Weights of a small audio embedding model.
Model: 7.42M parameters, arch mlp_mixer, patch size [32, 4], layers 8.
Data: trained on single English command words and digits, spoken by a formant synthesiser in many voices, 69.8 epochs.
Rows from block 5, named by matrix and row number. Rows with one number belong to one neuron. Each number is 128 + 24 x the weight over the matrix's rms, rounded and kept within 0 to 255. All counts start at 0.
# fc1: MLP up (model.blocks.5.mlp.fc1.weight, 1152x384), inputs 320-383
# fc2: MLP down (model.blocks.5.mlp.fc2.weight, 384x1152, transposed), outputs 320-383
fc1.936 [137 142 129  79 164  99 133 109  83 107  90 150 129 136 118 149 140 156 112 104 135 114 158  91 122 111 125 156 127 148 139 127 123 152 159 112 149 124 111 123  72 174 146 148 122 151 112 117  94 125 138 142 144 103 168 131 140 121 104 140 152 126 101 111]
fc2.936 [144 140 120 139 138  93 127 139 133 120 133 127 147 130 150 152 103 158 110 140 107 154 124 115 135 102 125 158 111 120 138 152 121 116 142 126 132 126 170 171  73 131 143 146 144  91 107  99 142 116 149 108 158 129 101 139 136 132 149 126 119 120 142 147]
fc1.937 [112 122 128 129 124 166 142 149 182 104 118 115  90 122 167 119 120 156 154 112 110 137 115 114 144  98 148 123 135 126  98 126 133 181 195 141  68 128 132 129  91 145 122 127 156  90 103 112 109 125 139 116  90 114  74 101 126  88  80 130 157  80  85 168]
fc2.937 [ 68 152 117 131  73 115 160 158 133 112 118 141  73 153 137 123 144 138 119 150 147 118 120 119 143 104 126 141 145 156 140 106  78 161 164 146 138 124 109 133 110 123 114 111 125 198 152 193 167 136 113  92  95 130 139 137 174  96  91  98 138 159  94  80]
fc1.938 [157 120  99 130 127 142 159 114  92  87 172 139 106 172 127 116 109  99 122 112 167 170 117 153 116 111 123 122 139 131 103 177 132  79 134  87 101 138 152  82 174 121 110  90 169 129 169 128 177 140  94 147 143 145 130 122 140 178 145  76 134 136  74 146]
fc2.938 [168 167 174 132 104 125 149 111 120 183 144 157 166 103 101 163 154 120 104 114 142 110 119 145 147  80 116  81 105 144 152 122 139 109  87 144 137 110 141 167 162 109 109 143 140 128 145 128 166 125 165 142 186 156 101 121  86 102 102 121 144 138 117 127]
fc1.939 [ 93 137 151 111 117  59 116  67 134 116 150 120 173 136 145  89 168 123 204 117 128 158 127 168 110 153  86 106  84 113  99  61 125 124 144 155 107 152 130 126 122 163  83  99 156 122 120 125  95  91 142 106 120 109 127 159  72 131 119 126 128 190  79  68]
fc2.939 [135 111 187 149 159 154  70 148 154 174 107 134 138  83 114 138 101 124 149 148 156 149 136 153 143 115 161 113 153 185 110 133 120 135 134  80 142 131 166  92 181 106  79 119 151 102 123 107 159 182 137 113 109 162  64 133 144 157 119 137 139 165 126 144]
fc1.940 [115 115 118  96 141 103 125 154 115 120 119 145 150 150 147 146 121 168 114 157  97 126 142 101 124 158 141 136  85 119 171 161 123 121 146  96  82 140 115 108 132 109 138 119 167 121 124 153 152 150 127 131 128 133 140  98 124 143 163 158 147 166 111  89]
fc2.940 [119 124 154 128 134 129 152 140 134 103 118 107 122 160 159 157 139  97 144 148 129 127 134 120 130 109 118 126 132 123 145 139 108 149 120 113 131 190 136 127  88 106 137  98 178 165 126 127 155  77 115 127 137 130 126 122 124 115 111 135 122 113 103 155]
fc1.941 [159 115 115  81 108 171 152  91  88 122 147 144  94 124 154 160 162 105 126 128 101 141 112 106 127 132 104 130 137  60 147 119 147 114 148 169 153 129 143 157 117 156 112 118 120 100 133 118 127 145 111  69 118 151 115 122 123  37 107 135 126 144 102 166]
fc2.941 [100  94 177 135 151 170 113 137 110 111 136 138 130  97 123 160 158 117 124 117 131 137 143 106 124 119 117 123 135 107 120 149 122 160 135 136 134 118 139 140 120 123 146 126 169 143 128 153 135 130 153 124 141 125  79 153 115 133 163 114 153 114 122 159]
fc1.942 [163 103 148 112 151 102 134 159 122 148 112 163 109 163 172 132 143 111 120 136 181 136 105 117 149 125 127 136  97 153 131 119 122 178 146 112  99 130  97 121 101 109 162 115 112 137  75 110 121 105 118 107 115 119 146 108 153 135 100 148 127 131 150 143]
fc2.942 [119 130 105 173 142 114 158  91 116 145 140 111 181  77  93 122  96 158 118 152 121 166 118 136 154 149 130  96 158 127 145 128 123 128 132 172 144 127 137 101 107 145 116  99 146  98 158 145 127 116 132 173 159 151  91 109 140 103 173 111  97 121 108 113]
fc1.943 [148 129  97 145 132 130 123  93 133 122 144 129 151 122 103  97 103 116 132 119 140 160 149  93 118 136 105 123 140 126 129 149 146 131 117 134 131 119 121 100  60 146 130  98 147 117 176 119 109 104 112 145 156 124 118 104 124 152 142 162 155 121 138 118]
fc2.943 [114 132 132 117 113 129 127 124 113 168 137 126 108 127 180  89 100 119 126 118 120 109 112 136 107 133  88 146 137 131 125 101 147 133 133 129 109 139 150 150 133 110 125  98 135 126 103 126 137 119 143 138 165 151 126 108 114 113 126 101 102 148 169 140]
fc1.944 [155 132 126 133 116 105 117 118 132 121 133 125 135 123 119 118 128 131 159 145 134 148 123 152 101 125 115 152 135 143 139 131 127 117 138 127 118 153 138  96 157 129 126 144  83 127 153 124 150 122 141 123 139 128 128  84 134 134 149 146 135 150 134 145]
fc2.944 [114 102 139 127 146 130  96 125 126 114 133 157 113 139 108 123 153 121 122 122 133 101 129 113 131 124 124 125 101 104 114 129 101 105 128 124 121 134 129 143 131 135 104 114 146 102 101 133 123 151 116 130 140 124 130 153 143 139 150 121 138 125 119 128]
fc1.945 [111 161  62  97 120 118 132 120  87 109 173 115 142  80 116 113 180 163 192 157 166  87 129 128 152 135 177 105 110 110 187 133 130  86 140 115  54 123 145 132 115  82  85 162 128 128 113 133 130 109 106 121 155 110 153  94  94 167 145  99  88 100 123  85]
fc2.945 [121 139 127 129 125 106 107 143 141 113 102 128 128  97 136 143 160 119 146 129  65 179 129 142 130 135 125 109 123 100 162 135  95 142 149 146 135 146 165 125  95 112 155 104 118 125 140  77 144  79  98 121 135 105 102 151 166 158 140 133 137 124 114 114]
fc1.946 [153 157 124 114 139 145 130 152 144 141 154 139  75 151 106 124 113 128 128 128 126 103 122 133 112  99 128 119  94 129 117 113 121 155 124 141 111 125 137 140 161 102 112 135 116 125 112 124 144 163 119 117 136 120 108 130  89 119 116 112 105 159 116 141]
fc2.946 [137 145 151 165 102 126 128 127 116 133  92 135 168  78 136 127 194 130 114 146  94  99 129 123 116 140 120 111 135 143 140 121 167  97 125 125 147 129 117 127 136 123 153 169 161 108 106 139  97 147 114 150 167 107 161 142 132 119 115 118 128 147 151 149]
fc1.947 [129 117 102  59 129 152 136 103 119 116 121  67 116 138  97 135  98 115 164 137 137 125 179  82 133  72 144  96 122 199 142 134 147 142 113 150 130 101 173 151 118 177  79 140 143  74 128 132  83 117 101  98 106 113 159 152 130 129 126 112  91 134 143 169]
fc2.947 [101 146 128 170 143 110 105 105 119 159 122 157 145 119 121 126 137 172  84 120 153 136 128 131 163  96 125  95 171 105 132 107 113 111 153 124 170 119 138  79 189 128 119 137 131 115 139 114 109 121 122 180 153 201 128 154 130 107 118 104 191 172 126 107]
fc1.948 [118 127 105 150 154 113 190 108 117 114 101  92 102 127 145 135 136 125 119 139  90  85 108 118  99  99 127 132  91  98  96 132 139  91 156 120 103 163 145 131 118 134 119 171 168  97 153 147 161 128 118 166 122 140 146  98 132 101 115 152 157 118 143 109]
fc2.948 [ 99 155 164 118 135 133 152 102 115 141 111 160 125  81 149 102 116 152 104 132 115 132 138 129 151  94  81 118 106 118 125 123  91 104 144 118 139 109 127 113 162 132 138  89 142 165 117 164 108 111 125 149 151 142 111 148 138 147 135 147 127 122 100 100]
fc1.949 [116 172 126 143 104 144 168 166 159 136 127 118 115 118 120 151 144 125 126 113 125 161 119 120  90 120 144 129 134  93 102 122 118 137 135 164 112 100 118 131 132 125 139 105  98 127 121 134 138 125 101 101 115 177 118 100 139 135 115 165 145 138 137 140]
fc2.949 [122 123 120 122 152 129 126 151 107 134 140 170  88 110 154 101 105 104 123 143 123 138  96 135 133 112 119 120 144 124 179 137 108 142 123 121 108 145 134 134 151 132 114 144 160 165 155 168 109 148  90  96 124 119 105 105 138 146 159 121 137 123 129 135]
fc1.950 [ 92 140 122 103 120 151 120 114 154 118 142  79 143 142 128 121  97 128 110 139 144 152  95 112 168 161 128 115 131 128 130 126 123 151 119 133 119 135 121 131 110 117 119 117 131 107 127 128 113 115 165 107 132 124 134 119 124 168 126 185 149 110 161 151]
fc2.950 [137  90 136 129 136  74  74  97  85 138 126 135 132 140 151 151 129 142 110 115  70 147 129 146 153 152 127 112 168 158 125 105 112 146 107 122 131 123  97 132  99 122 136 100 109 128 124 120 145 127 138 136 116 112 163 128 172 135  98 109 131  93  78  82]
fc1.951 [106 127 123 169 101 112 158 103 107 144 118 115 132 168 118 162 118 114  88 136 133 148 130  95 125 107 173 116  98 114 157  74 170 135  86 121 132 101  99 138 126 155 163  93 164 106 115 105  98 132  66 103 105 165 174 145  96  88 178 151 124 124 147 135]
fc2.951 [123 102 132 146 138 139  99 102 114 126 110  61 113  71 120 146 166 153 128 110 119 145 108 136 121 112 135 148 128 140 145 136 116 146 171 119 139 119  82 131 149 147 132 101  98 151  95 124 143 122 142 107 134 134 113 123  96 162 149 110 117 123 113 117]
fc1.952 [166 107 116 132 125 119 134 137 145 168 137 136 166 121  89 125  88  96 104 125 134 128 121 162 116 153 102 144 162 142 111 158 125 138  81 104 115 106 111 176 114 130 172 105 148 166 106 125 150 117 120 142 107 160 126 152 127 121 108 153  86 110 126 146]
fc2.952 [136 115 133 133 104 128 126 144  98  86 137 110 123 144 117  99 174 132 131 114 144 128 106 114 113 104 158 132 119 132 150  98 110 120 131 146 136 131 135 113 133 108 145 147 176 143 110 107 114 148 136 108 108  99 134  89  95 140 115 131 138  86 127 150]
fc1.953 [158 121 125 107 115 126 135 152 160 110 149 182 130 159 131 180 157 124 110  54 139 124 132 124 115  83  77  62 123 185 138 159 150 103 104  95 168 139 109 164  14 143 160 181 122 192 117 178 162 143 129 131 161 105 156 116 147 192 120  99 147 132 131 126]
fc2.953 [120  42 136 130 117 121 118 126 163 165 152  89 135 148 130 162  90 126 138 131 138 115 104 112 105 156 135 127 171 129 115 139 145 115  99 150 132 144 121 140 129 153 140 112 142  73 171 143 158 156 111 130 139  98 105 143 138 115  79  94 104 144 136 194]
fc1.954 [146 188 111  71 124 170 103 123 137 136 129 160 156 110 118 129 109  88 123 143 131 138 129  83 128 130 123 125 146  93 139 101 172 147  99 137 160 107 157 135 169 117 118 138 150 129 146 113  96 115 117  99  96 129 179 153 159 107 115 142 132 141 114 162]
fc2.954 [120 127 126 126 142 159  79 152 133 155 122 134  88  94 154 207 139 138 120 130  92 136  98  97 192 176 147 147 129 127 162 175 183 126 120 131 142  99 134 116 100 172  89 115 159  92 113  60 127 158 177 116 127 112  88  91 147 141 101 102 154 128 102 124]
fc1.955 [141 154 143 115 154 160 160 111 125 130 125 134 114 139 161  95 126 185 150 114 130 133 101 139 146 114 109 126 132 103 148 122 146 151 148 108 128  95 110 150 103 119 132 103 131 139 117 112  84 124 130 127 116 112 125 124 135  91 139 119 152 149  89 137]
fc2.955 [122 158 132 142 143 113 119 163 180 137 150 134 116 110  90 116 129 144 126 111 114 100 154 144 126 128 130 135 136 155 147 113 136 140 125 131 115 160 102 116 120 147 149 133 117 138 121 142 151 142 130 155 133 152 153 112 102 115 129 131 101 132 138 116]
fc1.956 [ 93 126 158 123 112 122  97  95 117  90 131 159 117 109 125 141 115 121 106 139 123 127 108 148 128 104 171 132 161 112 133 140 157 150 139 121 100 122 141 118 107 134 133 149 141 177 133 116 147 128 165 133 121 106 122 145 149 171 116 159 113 142 147 141]
fc2.956 [128 107  98 126 114 178 135 137 132 146 143 133 125 154  72 136 131  97 130  97  86 114 129 146 129 130  86 129 135 117 107 107 114 114  84 117 110 144 110 132 144 123 132 128 135 129 182 109 140 153 146 111 147 124 135 130 114 131 125 100 153 116 140 100]
fc1.957 [ 75 126 132 117 132 149 132  95 126  93 152 107 145  84 152 175  93 173 106 104 142  71 114 155 128 148 102  99 178 140 105 146 133 153 116 131 138 168 103 134 127 187 126 196 113 181  97 139 137 126 138 123  95 155  98  69  96 111 142 123 112  98 113  99]
fc2.957 [114 123 151 155 113 136 124 179 123  95 148 122 143 113 138 172 155 123 122 117  91 117 133  79 143 126 159 135  98 158 143 106 137 123 115 131 160 128 210  82 128 134 183  96 147 162 158 104 106 155 132 165 138 120 135 136 107 157 166 114 104 177 176 156]
fc1.958 [ 93 114 106 100 159 106 126 173 123 108 107 137 130 122 108 116  96 149 131 119 127  98 134 105 133 101 132 104 118 106 145 131 131 114  95 113 143 139 113 174 130 128 147 148 127 124 158 120 147 137 107 113 135 141 173 114 124 139 101 119 113 144 135  97]
fc2.958 [113 154 128 112 120 131 126 130 111 119  95  82 151 155 147 145 137 156 145 122 123 148 101 137 157 129 137 111 131 112  81 194  78 101 138 118 134 102 135  92 137 112 108 103 156 139 117 150 140 162 143 148 124 102 129  99 116 130 152  84 128 170 148 149]
fc1.959 [151  75 128 113  83 165 134 111 127 113 128 114 178 173 176 135 101 144  68 135 112 152 119 140 166 145 136 142 119  68 123  76 110 125 138 125 131 175 174 117 121 140 135 109 122 130 137 124 184 126 154 149 132 167 127 134 135 125  75 119 155  79  91  37]
fc2.959 [166 179  95 127 143  67 146 165 125 123 133 146  88  79 153  89 106 111 126 111 115 115 135 215 132  99 131 113 148 130 121 127 128 105 118 102 124 127 110 161  98 187 117  85 129 120 110 153 119 163 110  93 182 138 121 106 171 158 138 162 134 136 141 155]
fc1.960 [104 134  95 105 131 133 139 123 138 127 160 148 140 137 134 121 113 111 156 124 122 104 135 154 128 121 102  88  75 144 147 164 177 133 124 127 141 126 111  98 132 110 113 129 121 125 142 117 133  88 112 138 143 111 158 104 129  92 121  91 131 132 155 132]
fc2.960 [143 115 123 118 172 104 124 144  98 125 139 103  82  86 157 135 142 151 150 145 125 136 105 137 115 140 123 137 155  89 145  84 100 133 137 125 116 103 125 162 104 138 150 142  96 115 108 138  87  81 169 115 139 137 124 102 109 135 171 137 115 121 130 112]
fc1.961 [146 135 100 156 106 151 109 120 145 143 140 123 120  88 112 143 135 128 145 116  96 150 105 128 153 120 123 103 123 121 129 155 113 116 123 125 175 129 140 104  68 146 147 139 138 118 145 143 124 119  95 163  97 129 110  81 118 125 108  67 124  90 137 143]
fc2.961 [166 130 102 138 133 133 139 153 119 146 154 131 129 114 143  93 155 106  73 158 136 107 192 111 110 141 154  82 169 111  90  85  71 125 121  85  90 100 142 109 148 110 111 169 147 132 123 168 130 150 157 110 122  85 143 136 102 152  75 147 102 152 126 158]
fc1.962 [146 136 145 123 143 126 126 120 140 103 105 110 130 130 119 139 152 121 131 124 179 117 134 137 114 135 135 149 116 134 134 133 119 128 159 162 133 107 142 141 138 118 159 132 115  95 118 121 133 139 115 120 130 118 130 127 124  90 159 139 159 117 143 125]
fc2.962 [141 125 119 116 130 111 112 153  97 118 123 136 114 115 124 140 106 118 120 144 149 120 169 112 133 131 131 123 119 103 145 142  98 120 135 115 120 110  98 129 117 150 124 158 161 133 132 162 122 137 160 146 131 142 142 135 156 167 126 135 105 148 138 158]
fc1.963 [135 147 144 184 128 122 152  98 133  85 102 155 138 109 157 122  91 132  84 170 114 144 113 154 155 113  63 142  91 160 108 124 111  90 132  92  86 119 112  83 137  89 141  47 123 184 114 151 184 131 156 125 121  71 141 147 108 140 153 150 146 113 133 159]
fc2.963 [170 101 137 159 143 150 190 148  81 143 159 130 164 146 130 133 138 192 195 123 103  91 122 104  95 195 147 108 179 158 114 169 164 127 149 115 134 116 133 146  77  80 134 127 126 169 145 119 158 123 119 127 124 126 140 100 160 150 152 157  82  87 194 130]
fc1.964 [122 106 151 125 136  95 113 111 177 118 162 151 158 104 155 114 135 131 134 128  91 176  89 119 127 135 109  99 186 113 124 135 125 119 132 160 140 129 136  94 142 112 152 128 121 122 140 135 121 134  98 132 122 115 164 140 164 106 168 148 139 133 111 122]
fc2.964 [147 100 139 142  93 129 107 142 145  99 143 114 107 130 148 141 134 125 159 121 142 123 154 121 139 142 122 113 101 134 139 100 174 117 141 127 129 143 104 135 132 120 136 124 125 108 141  67 138 130 130 134 134 130 103 141 158 104 112 130 124 132 104 138]
fc1.965 [151  87 162 158 162 147 139 101 118 136 163 157 143 143 129 164 150  98  94 107 139 112 135 119 155 170 156 134 113  85 156 130 165 166 121 150 140 148 101 104  70 170 130 132  98 172 118 170 150 153 146 133 113  71 119 142 148 156 117 162 140 160  96 176]
fc2.965 [111 137 129  62 128 150 140 106 110 103  93 139 123 144 146 113 111 149 128 138 114 128  78 151 122 125  56 106  79 120  90 104 105 152 106  97 117 118 137 147 129  87 106 111 149 123 142 131 130 129 169  94 161 131 155 145 136 127 168 111 143 123 131 131]
fc1.966 [111 131 147 119 160 150 120 130 103 109 166 112 130 115 147 146 118 143 109 126 150 125 133 111 117 115 152 110 163 117 134 122 135 136 145 158  82 135 112 148  94 110 128 139 128  94 152 132 120 135 149 112 142 161 130 124 130 111 135 146  96 112 122 113]
fc2.966 [121 109 111 132 103 123 142 135 132 133 153 115 128 132 159 136 108 113 139 108 133 115 132 162 144  95 122  96 118  87 145 156 133 121 132  86 121 148 138  87 115 125 139 120 125 147 130 101 116 146 119 119 124 129 119 116 105 110 118 141 150 150 131 125]
fc1.967 [141 130 163 145  92 105 129 107  98 117 105 126 159 167 152 144 111 139  72 123 131 134 126  42 126 111 117  97 137 104 128  99 149 163  80 169 140 112 102 127 141 176 119 105 115 166 138 145  78 117 125 123 110 132  98  95 119 128 155 150 137 125 152 162]
fc2.967 [145 135 150  87 181 204 139 134 136 130 124 115  92 148 179 145 101 148 122 139 161 126 115 113 106 124 155 156 155 113 118 127 131 154 152 110  93 157  82 119 130 111 113 151 157 141 110 171 167  91 158 121 112 108 139 116 136 162 171 142 103 137 121 104]
fc1.968 [125 111 154 129 126 111 134 107 141 136 165 121 115 166 168 156 100 107 113 122 168 138 129 115 107 129 135 142 130 137 165 115 116 127 109 200 151 118 157 118 150  71 103 119 120 169 110  98 134 140 138 111 157 117 133 166 127 109 141 125 114 156 117 131]
fc2.968 [110 120 114 159 118 114 133 154 123  90 132 104 132 113 146 124 131 115 103 155  72 166 145 139 182 147 114 121 164  94 120  87 126 117 159 131 120 140  99 117 102 134 112 130 144 108 144 136 139 129  79 129 137 180 149 115 150 125 119 103 107  74 121 104]
fc1.969 [128 144 113  86 142  80 150 136 114 103  99 106 109 189 157 167 131  96 142 104 138 166 112 140 137 124 121 112 139 109 128 123 100  97 123 139 103 149  81 120 124  79 153 123 142 115  98 110 142 100 137 152 122 130  87 101 105 100 107 120 164 125 115 147]
fc2.969 [111 191 135 143 147 133 108 139 152 146  69 141 155 126 140 136 133 114 114 138  72 121 129 118 109 155 126 144 135 153 166 140 105 150 166  98 116 106 115  94 133 168 152 152 130  81 128 123 119 139 152 118 117 100  97  95 136 143 127 171 136 117 145  96]
fc1.970 [ 92 123 110 149 151 151 142  79 156 140 126 105 155 159 154 162 121 128 100 131  96 152 155 142 120  97 117  89  76 170 136 118 123 144 112 124 148 140 112 145 119 119 135 116 116 146 146 104 139 167 110 142 157  85 126 136 160 112 125 108 149 149 145 145]
fc2.970 [125 110 121 141 142 186 125 159 146  94 101 119 101 149  92 102 124 112 177 164  85 138  77 128 112 151  93 117 137  64 112 132 175 179 145 112 128 118 154 179 134 135 137 106 134 130 120 120  95 131 114 100 119 136 147 120 154 161 144  82 143 144 189 150]
fc1.971 [116 143 159 147 144  95  95 145 130 117 147 138 115 158 140 132 104 101 121 114 122 124 118  93 129 119 132 124  98 137 121 123 108 142  90 122 100 104 142 158 154 164 157 124 117 140  73 157 130 110 109 131 123 166 147 103 148  84 106 122  84 171 146 102]
fc2.971 [147  68 127 181 129 128  80  78 112 129  95 108 175 124 144 125 156 122 128 134 130 106 117 135  99 105 155 139 120 113 179 193 143 119 153  89 139 143 150 121 112 112 123  25 155 115 147 131  69 134  99 157 133 179 144 169 134 130 158 128 193 126 106 180]
fc1.972 [ 94 130 143 123  91 109 121 104 103 119 175 159 107 135 149 133 145 131 130 155 103 125 103 127 129 101 157 142 106 151 151 162 144 141 132  75 150 123 122 148 127 142 143 115 107 158 159 102 115 130 106 135  84 147 149 123 144 147 162 145 125 105  86 138]
fc2.972 [106 120 119 178 182 142 142 135 125 127 137 128 117 153 102 117 120 149 121 107 138 153 163 129 155 127 128 119 112 124 105  97 129 154 140 143 117 136 119 168 105 129 109 142 115 135 141 129 144 173 119 120 136 126 127  88 143 125 136 169 136 139 137 148]
fc1.973 [126 146 150 129 167 126 123 142  87 148 136 112 172 151 145 149  98 123 134 132  96 152 117 125 157  91 122 153  93  99 144 135 119 142 136 141 135 101 142 153 153 118 150  97  96 105 154 137 130 111 132 146 127  90 125 136 107 135 135 155 102 120 121 133]
fc2.973 [122 133 118 114 129 152 141 137 116 141 128 117 135 109 114 141 155 134 128 105 120 136 142 109 104 117  90 140 139 160 123 152 135 178  99  99  92 102 107 166 165 127 132 137 125 112 140 135  99 127 106 128  94 128 128 113 143 115 133 134 120  99 135 134]
fc1.974 [101 131 110  82 102 156  94 149 152 136 135 111 129  97 128 135 143 119 112 134 117 122 130 129 170 107 162 103 126 112  96  93 125 142 131 127 143  71 108 125 120 142 124 149  88 137 116 133 103 169 132 152 159 199 102 115 103 126 160 134 156 156 104 123]
fc2.974 [152 135 128 192 120 134 112 142 138 110 137  90  90 140  98 133 135 109 143 126 113 140 153 118 147 134 130 152 130 113 140 113 117 145 127 120 115 127 150 101 107 151 136 140 144 112 164 108 131 108 132 128 115 128 131 108 123 141 157 134 114 105 170 195]
fc1.975 [155 129 105 148 112 104 129 118 118 119 145 152 125 119 150 179 134 129 118 148 125 140 125 115 137 123 129 159 126 126 131 138 131 137 128 125 188 144 144 127 126 103 109 110 112 114 166 123 127 131 115 142 144 120 162 129 153  91 161 134 126 161 159 109]
fc2.975 [114 133 104 128 124 113 106 132 112 129 125 110 149 136 108 108 145 102 116 117 116 110 129 133 121 104 118  85 147 117 106 127 113 107 139 134 135 110 121 126 142 133 129 126 119 152 109 119 129  94 114 104 150 120 107 131 144 146 135 144 133 112 132 156]
fc1.976 [169 111 128 109  99 145  96 108 131 146 142 139 129  60  99 139 105 175 119 109 166  92 134 150  65 124 131 123 152  97 133 145 121 112 112 119 153 137 122  65 157 141  71 107  95 133 113 150  97 118 126  96 122 147 111 156 145 130 133 146 141 146 118 155]
fc2.976 [142 105 140 101 107  99 129 131 121 103 154 129 133 136 140 102 152 148 135 116 121 155 128 151 113 106 100 126 131 132 173 121 149 122 139 128 152 125  91 110 105 104 167 142 155 192 164  82 101 123 182  83  78 127  90 115 117 133 101  84 143 150 138 111]
fc1.977 [125 153 126  89 104 101 113 131 142 125 117 117 110 147  86 139 138 133 129 157 183 116 146 110 116  98 159 130 158 109 128 117 148 153 117 168 159 124 206 142 125 110 156 134 111 120 115 130 129 117 106 131 145 154 165 124 118 149 144 184 100  95 151 158]
fc2.977 [131 113 149 136 136 114 116 117 131  89 152  97 148 158 139 151 154 114 131 127 107 117 115  97 154 155 113 108 141  98 113 110 104 124 104 116 125 119  76 121 124 121 125 128 147  99 130 106 156 149 132  86 141 118 137 144 141 106 117  36 120 137 161 121]
fc1.978 [136 146 120 219 126  60 133 159 131 128 103 114  97 111  91 134  92 163 111 144  83 156 110 152 163 109 150  83 182  98 156  70  80  89 113 109  47 112 125 181 137 114 155 146 144 121 144 133 134 124 113 104 126 160  97 106 151 156 148 200  83 159 123 152]
fc2.978 [171 147 134  90 120 135 146 147 106 160 131 118  90 130 139  97 150 115 138  91 103 110 173 147  89 131 126 176 109 101 115 158 170 126 131 121  91 124 151 113  99 148 150 154 161 127 117 158 144 129 140 123 123 139 120 162 143 125 121  95 156 102 142 114]
fc1.979 [145 142 131 181 104 158 144 153 134 131 139 127  83 163 172 130 105  73 165 113 122 124 155 137 144 137  75 165 102 116 128 117  97 125 147 109 155 135 118 119 141 147 135 139 116 128 158 156 109 154 118 140 147 138 100 108 132 120 122 137 191 115 124 150]
fc2.979 [109 144 189 111 120  85 144 101 107 152 158  92 135  87  96 127 111 151 122 146 109 130 114 173 109 129  95  93 148 159  76 173 117 137 141 140 140  98  71 129 128 122 131 139 132 150 160 153 103 167  85 105 152  73 153  88 134 165  89 143 112 122 151  92]
fc1.980 [108 119 146 132 128 131 154 117 125 126 136 139 134 134 157  89 152 144 103 111 143 108  91 165 114 149 124 153 150 122 109 146 130 134 115 127 105 143 142 157 126 113 149 142  93 108 136 104 156 133 113 140 141 137 111  63 133 134 154 118 158 135 133 100]
fc2.980 [102 151 161 125 119 123  94 105 164 123 136 120 158 108 124 149 124 126 125 107 117 175  89 163 130 115 127 106 146 104 141 139 156 134 146 133 124  99 146 155 110 127 100  80 154 136 137 129 118 119 142  89 187 141  85 131 101 138 130  97 158 123 139 118]
fc1.981 [104 125 142  87  84  99 145 154 121 114 193 143 159  96 115 154 102 117 100 118 178 168 132 131  85 150 117 129 129  93 128  95 134 158 132  85 152 113 101 112 185 155 141 119 182 129 162  98  68 115 174 129 131  98 111 119 154  83 153 140 157 144 119 189]
fc2.981 [152  75 116 141 138 142  91 129  70 110 138 111 134 175 136  99 119 141 122 127  91 112 170 127 114 137 136 108 182 157  91  98 142 124 136 157 125 131  97  90  69 145  88 140 103  80 122 153 133 102 135  93 136 125 157 106  57 184 129 111 108 154 110 104]
fc1.982 [186 108 138 166 135 126 127 128 137 150 134 125 148 104  92 158 175 126 126 137 148 155 114 133 146 143 135 130 101 130 149 126 134  97 128 111  98 164 100 156 175 121 165 125 131 135 161 126 178 110 185 128 151 131 144  88 103 116 105 126 146  90 122 102]
fc2.982 [164 180 154 121 128 123 102 149 114  68 151 167  87 135 121  71 145  95 110 128 112 105  91 193  90 162 109 140 132 162 116 126 122  93 117 171 140 150 135 130  92 100 114 123 122 176 131 145 118 155 144 142 176 139 115 110 117  88 107 106 136 106 155 129]
fc1.983 [106 153  84 131 171  95 151  60 119 159 123 119 113 113 110 100 121 134  94 160 117 122 103 169 115 131 153  55 130 178  86 104 118 136 144 176 163 180 120 134 159 122 132 115 131 111 120 115 131  99 167 149 155 103 131 105 130 130 134 151 125 103 101 115]
fc2.983 [116 165 117 130  96 168 110 118 120 105 100 133 128 117 135 151 159 114 144  60 144 158 147 161 139 147 150 164 139 160 174 140 165 140 136 144 133 126 124 153 111  93 129 114 163 196 105 186 170 138 138 129 134 149 129 153 144 151 156 122 174 105 119 144]
fc1.984 [133 118 152 149 116 121 116 128 117 122 121 113 120 130 106 157 146 122 125 138  97 143 108 141  96 131 132 135 139 132 112  90 115 102 132 136 130 124 130 139 141 125 158 136 139 126 160 110 156 142 117 124 124 149 150 108 122 128 146 135 138 144 107 125]
fc2.984 [146 120 142 139 113 133 111 129 133 100 110 101  96 124 114 113 121 134 138 150 137 124 132 117 116 138 145 152 131 148 150 133 150 130 120 145 135 155 120 134  97 140 135 157 149 144 112 121 138 126 117 131 123 115 108 120 149 108 125 115 151 111 142 149]
fc1.985 [130 132 120 105 122 130 147 104 105 134 118 167 155 117 118 114 126 118 131 107 129 133 102 130 129 136 138 151 109 126 144 132  73 134 127 149 113 122  90 127 130 119 119 127 111 136 116 138 113 132 142 115 124 131 143 100 148 123 124 110 135 140 161 141]
fc2.985 [104 129 137 176 134 140 108 143 135 128 144 138 114 150 131 140 111 137 138 136 147 134 146 157 143 164 112 139 121 148 143 161 139 113 128 103 159 142 126 113 125 117 118 135 142 137 119 152 147 141 127 127 149 120 117 142 141 128 118 100 122 102 132 135]
fc1.986 [123 129 127 128 139 147 119 115 127 139 112 117 143 124 122 141 114 116 139 157 114 154 125 132 149 129 136 109 134 141 124 132 136 130 120 141 133 152 146 135 126 123 159 115 127 101 108 129 131 109 136 146 109 141 101 119 114 135 125 113 118 100 120 137]
fc2.986 [126 119 142 140 104 142 114 136 140 149 132 127 132 131 133 113 116 121 121 104 123 111  97 108 133 155 124 167 123 130 137 131 143 139 120 124 103 141 144 141 161 128 142 126 123 129 112 139 117 107 106 128 146 128 122 116 115 123 133 119 163 155 118 151]
fc1.987 [101 117  86  81 114 138 100 160 141 126 110  86 151  99 115  72 123 174 128 101 117 102 152 137  89 134 167 198 138  77  49 119 116 139 165  77 134 127  84 148 114 141 115 148 127 101 165 139 131 133 107 149 132 100 108 116 185 141 140 102 128 134 118  78]
fc2.987 [118 161 140 104 124 106 140 144 148 169 178 129 143 111 171 118 139 107 123  92  61 108 157 120 112 192  62 117 119 168 148  88 139 135 141 139 148 122 162  98 101 142 146 133  70 110  70 104 112 112 128 142 132 134 129 117 137 108 119 152 153 156 137  69]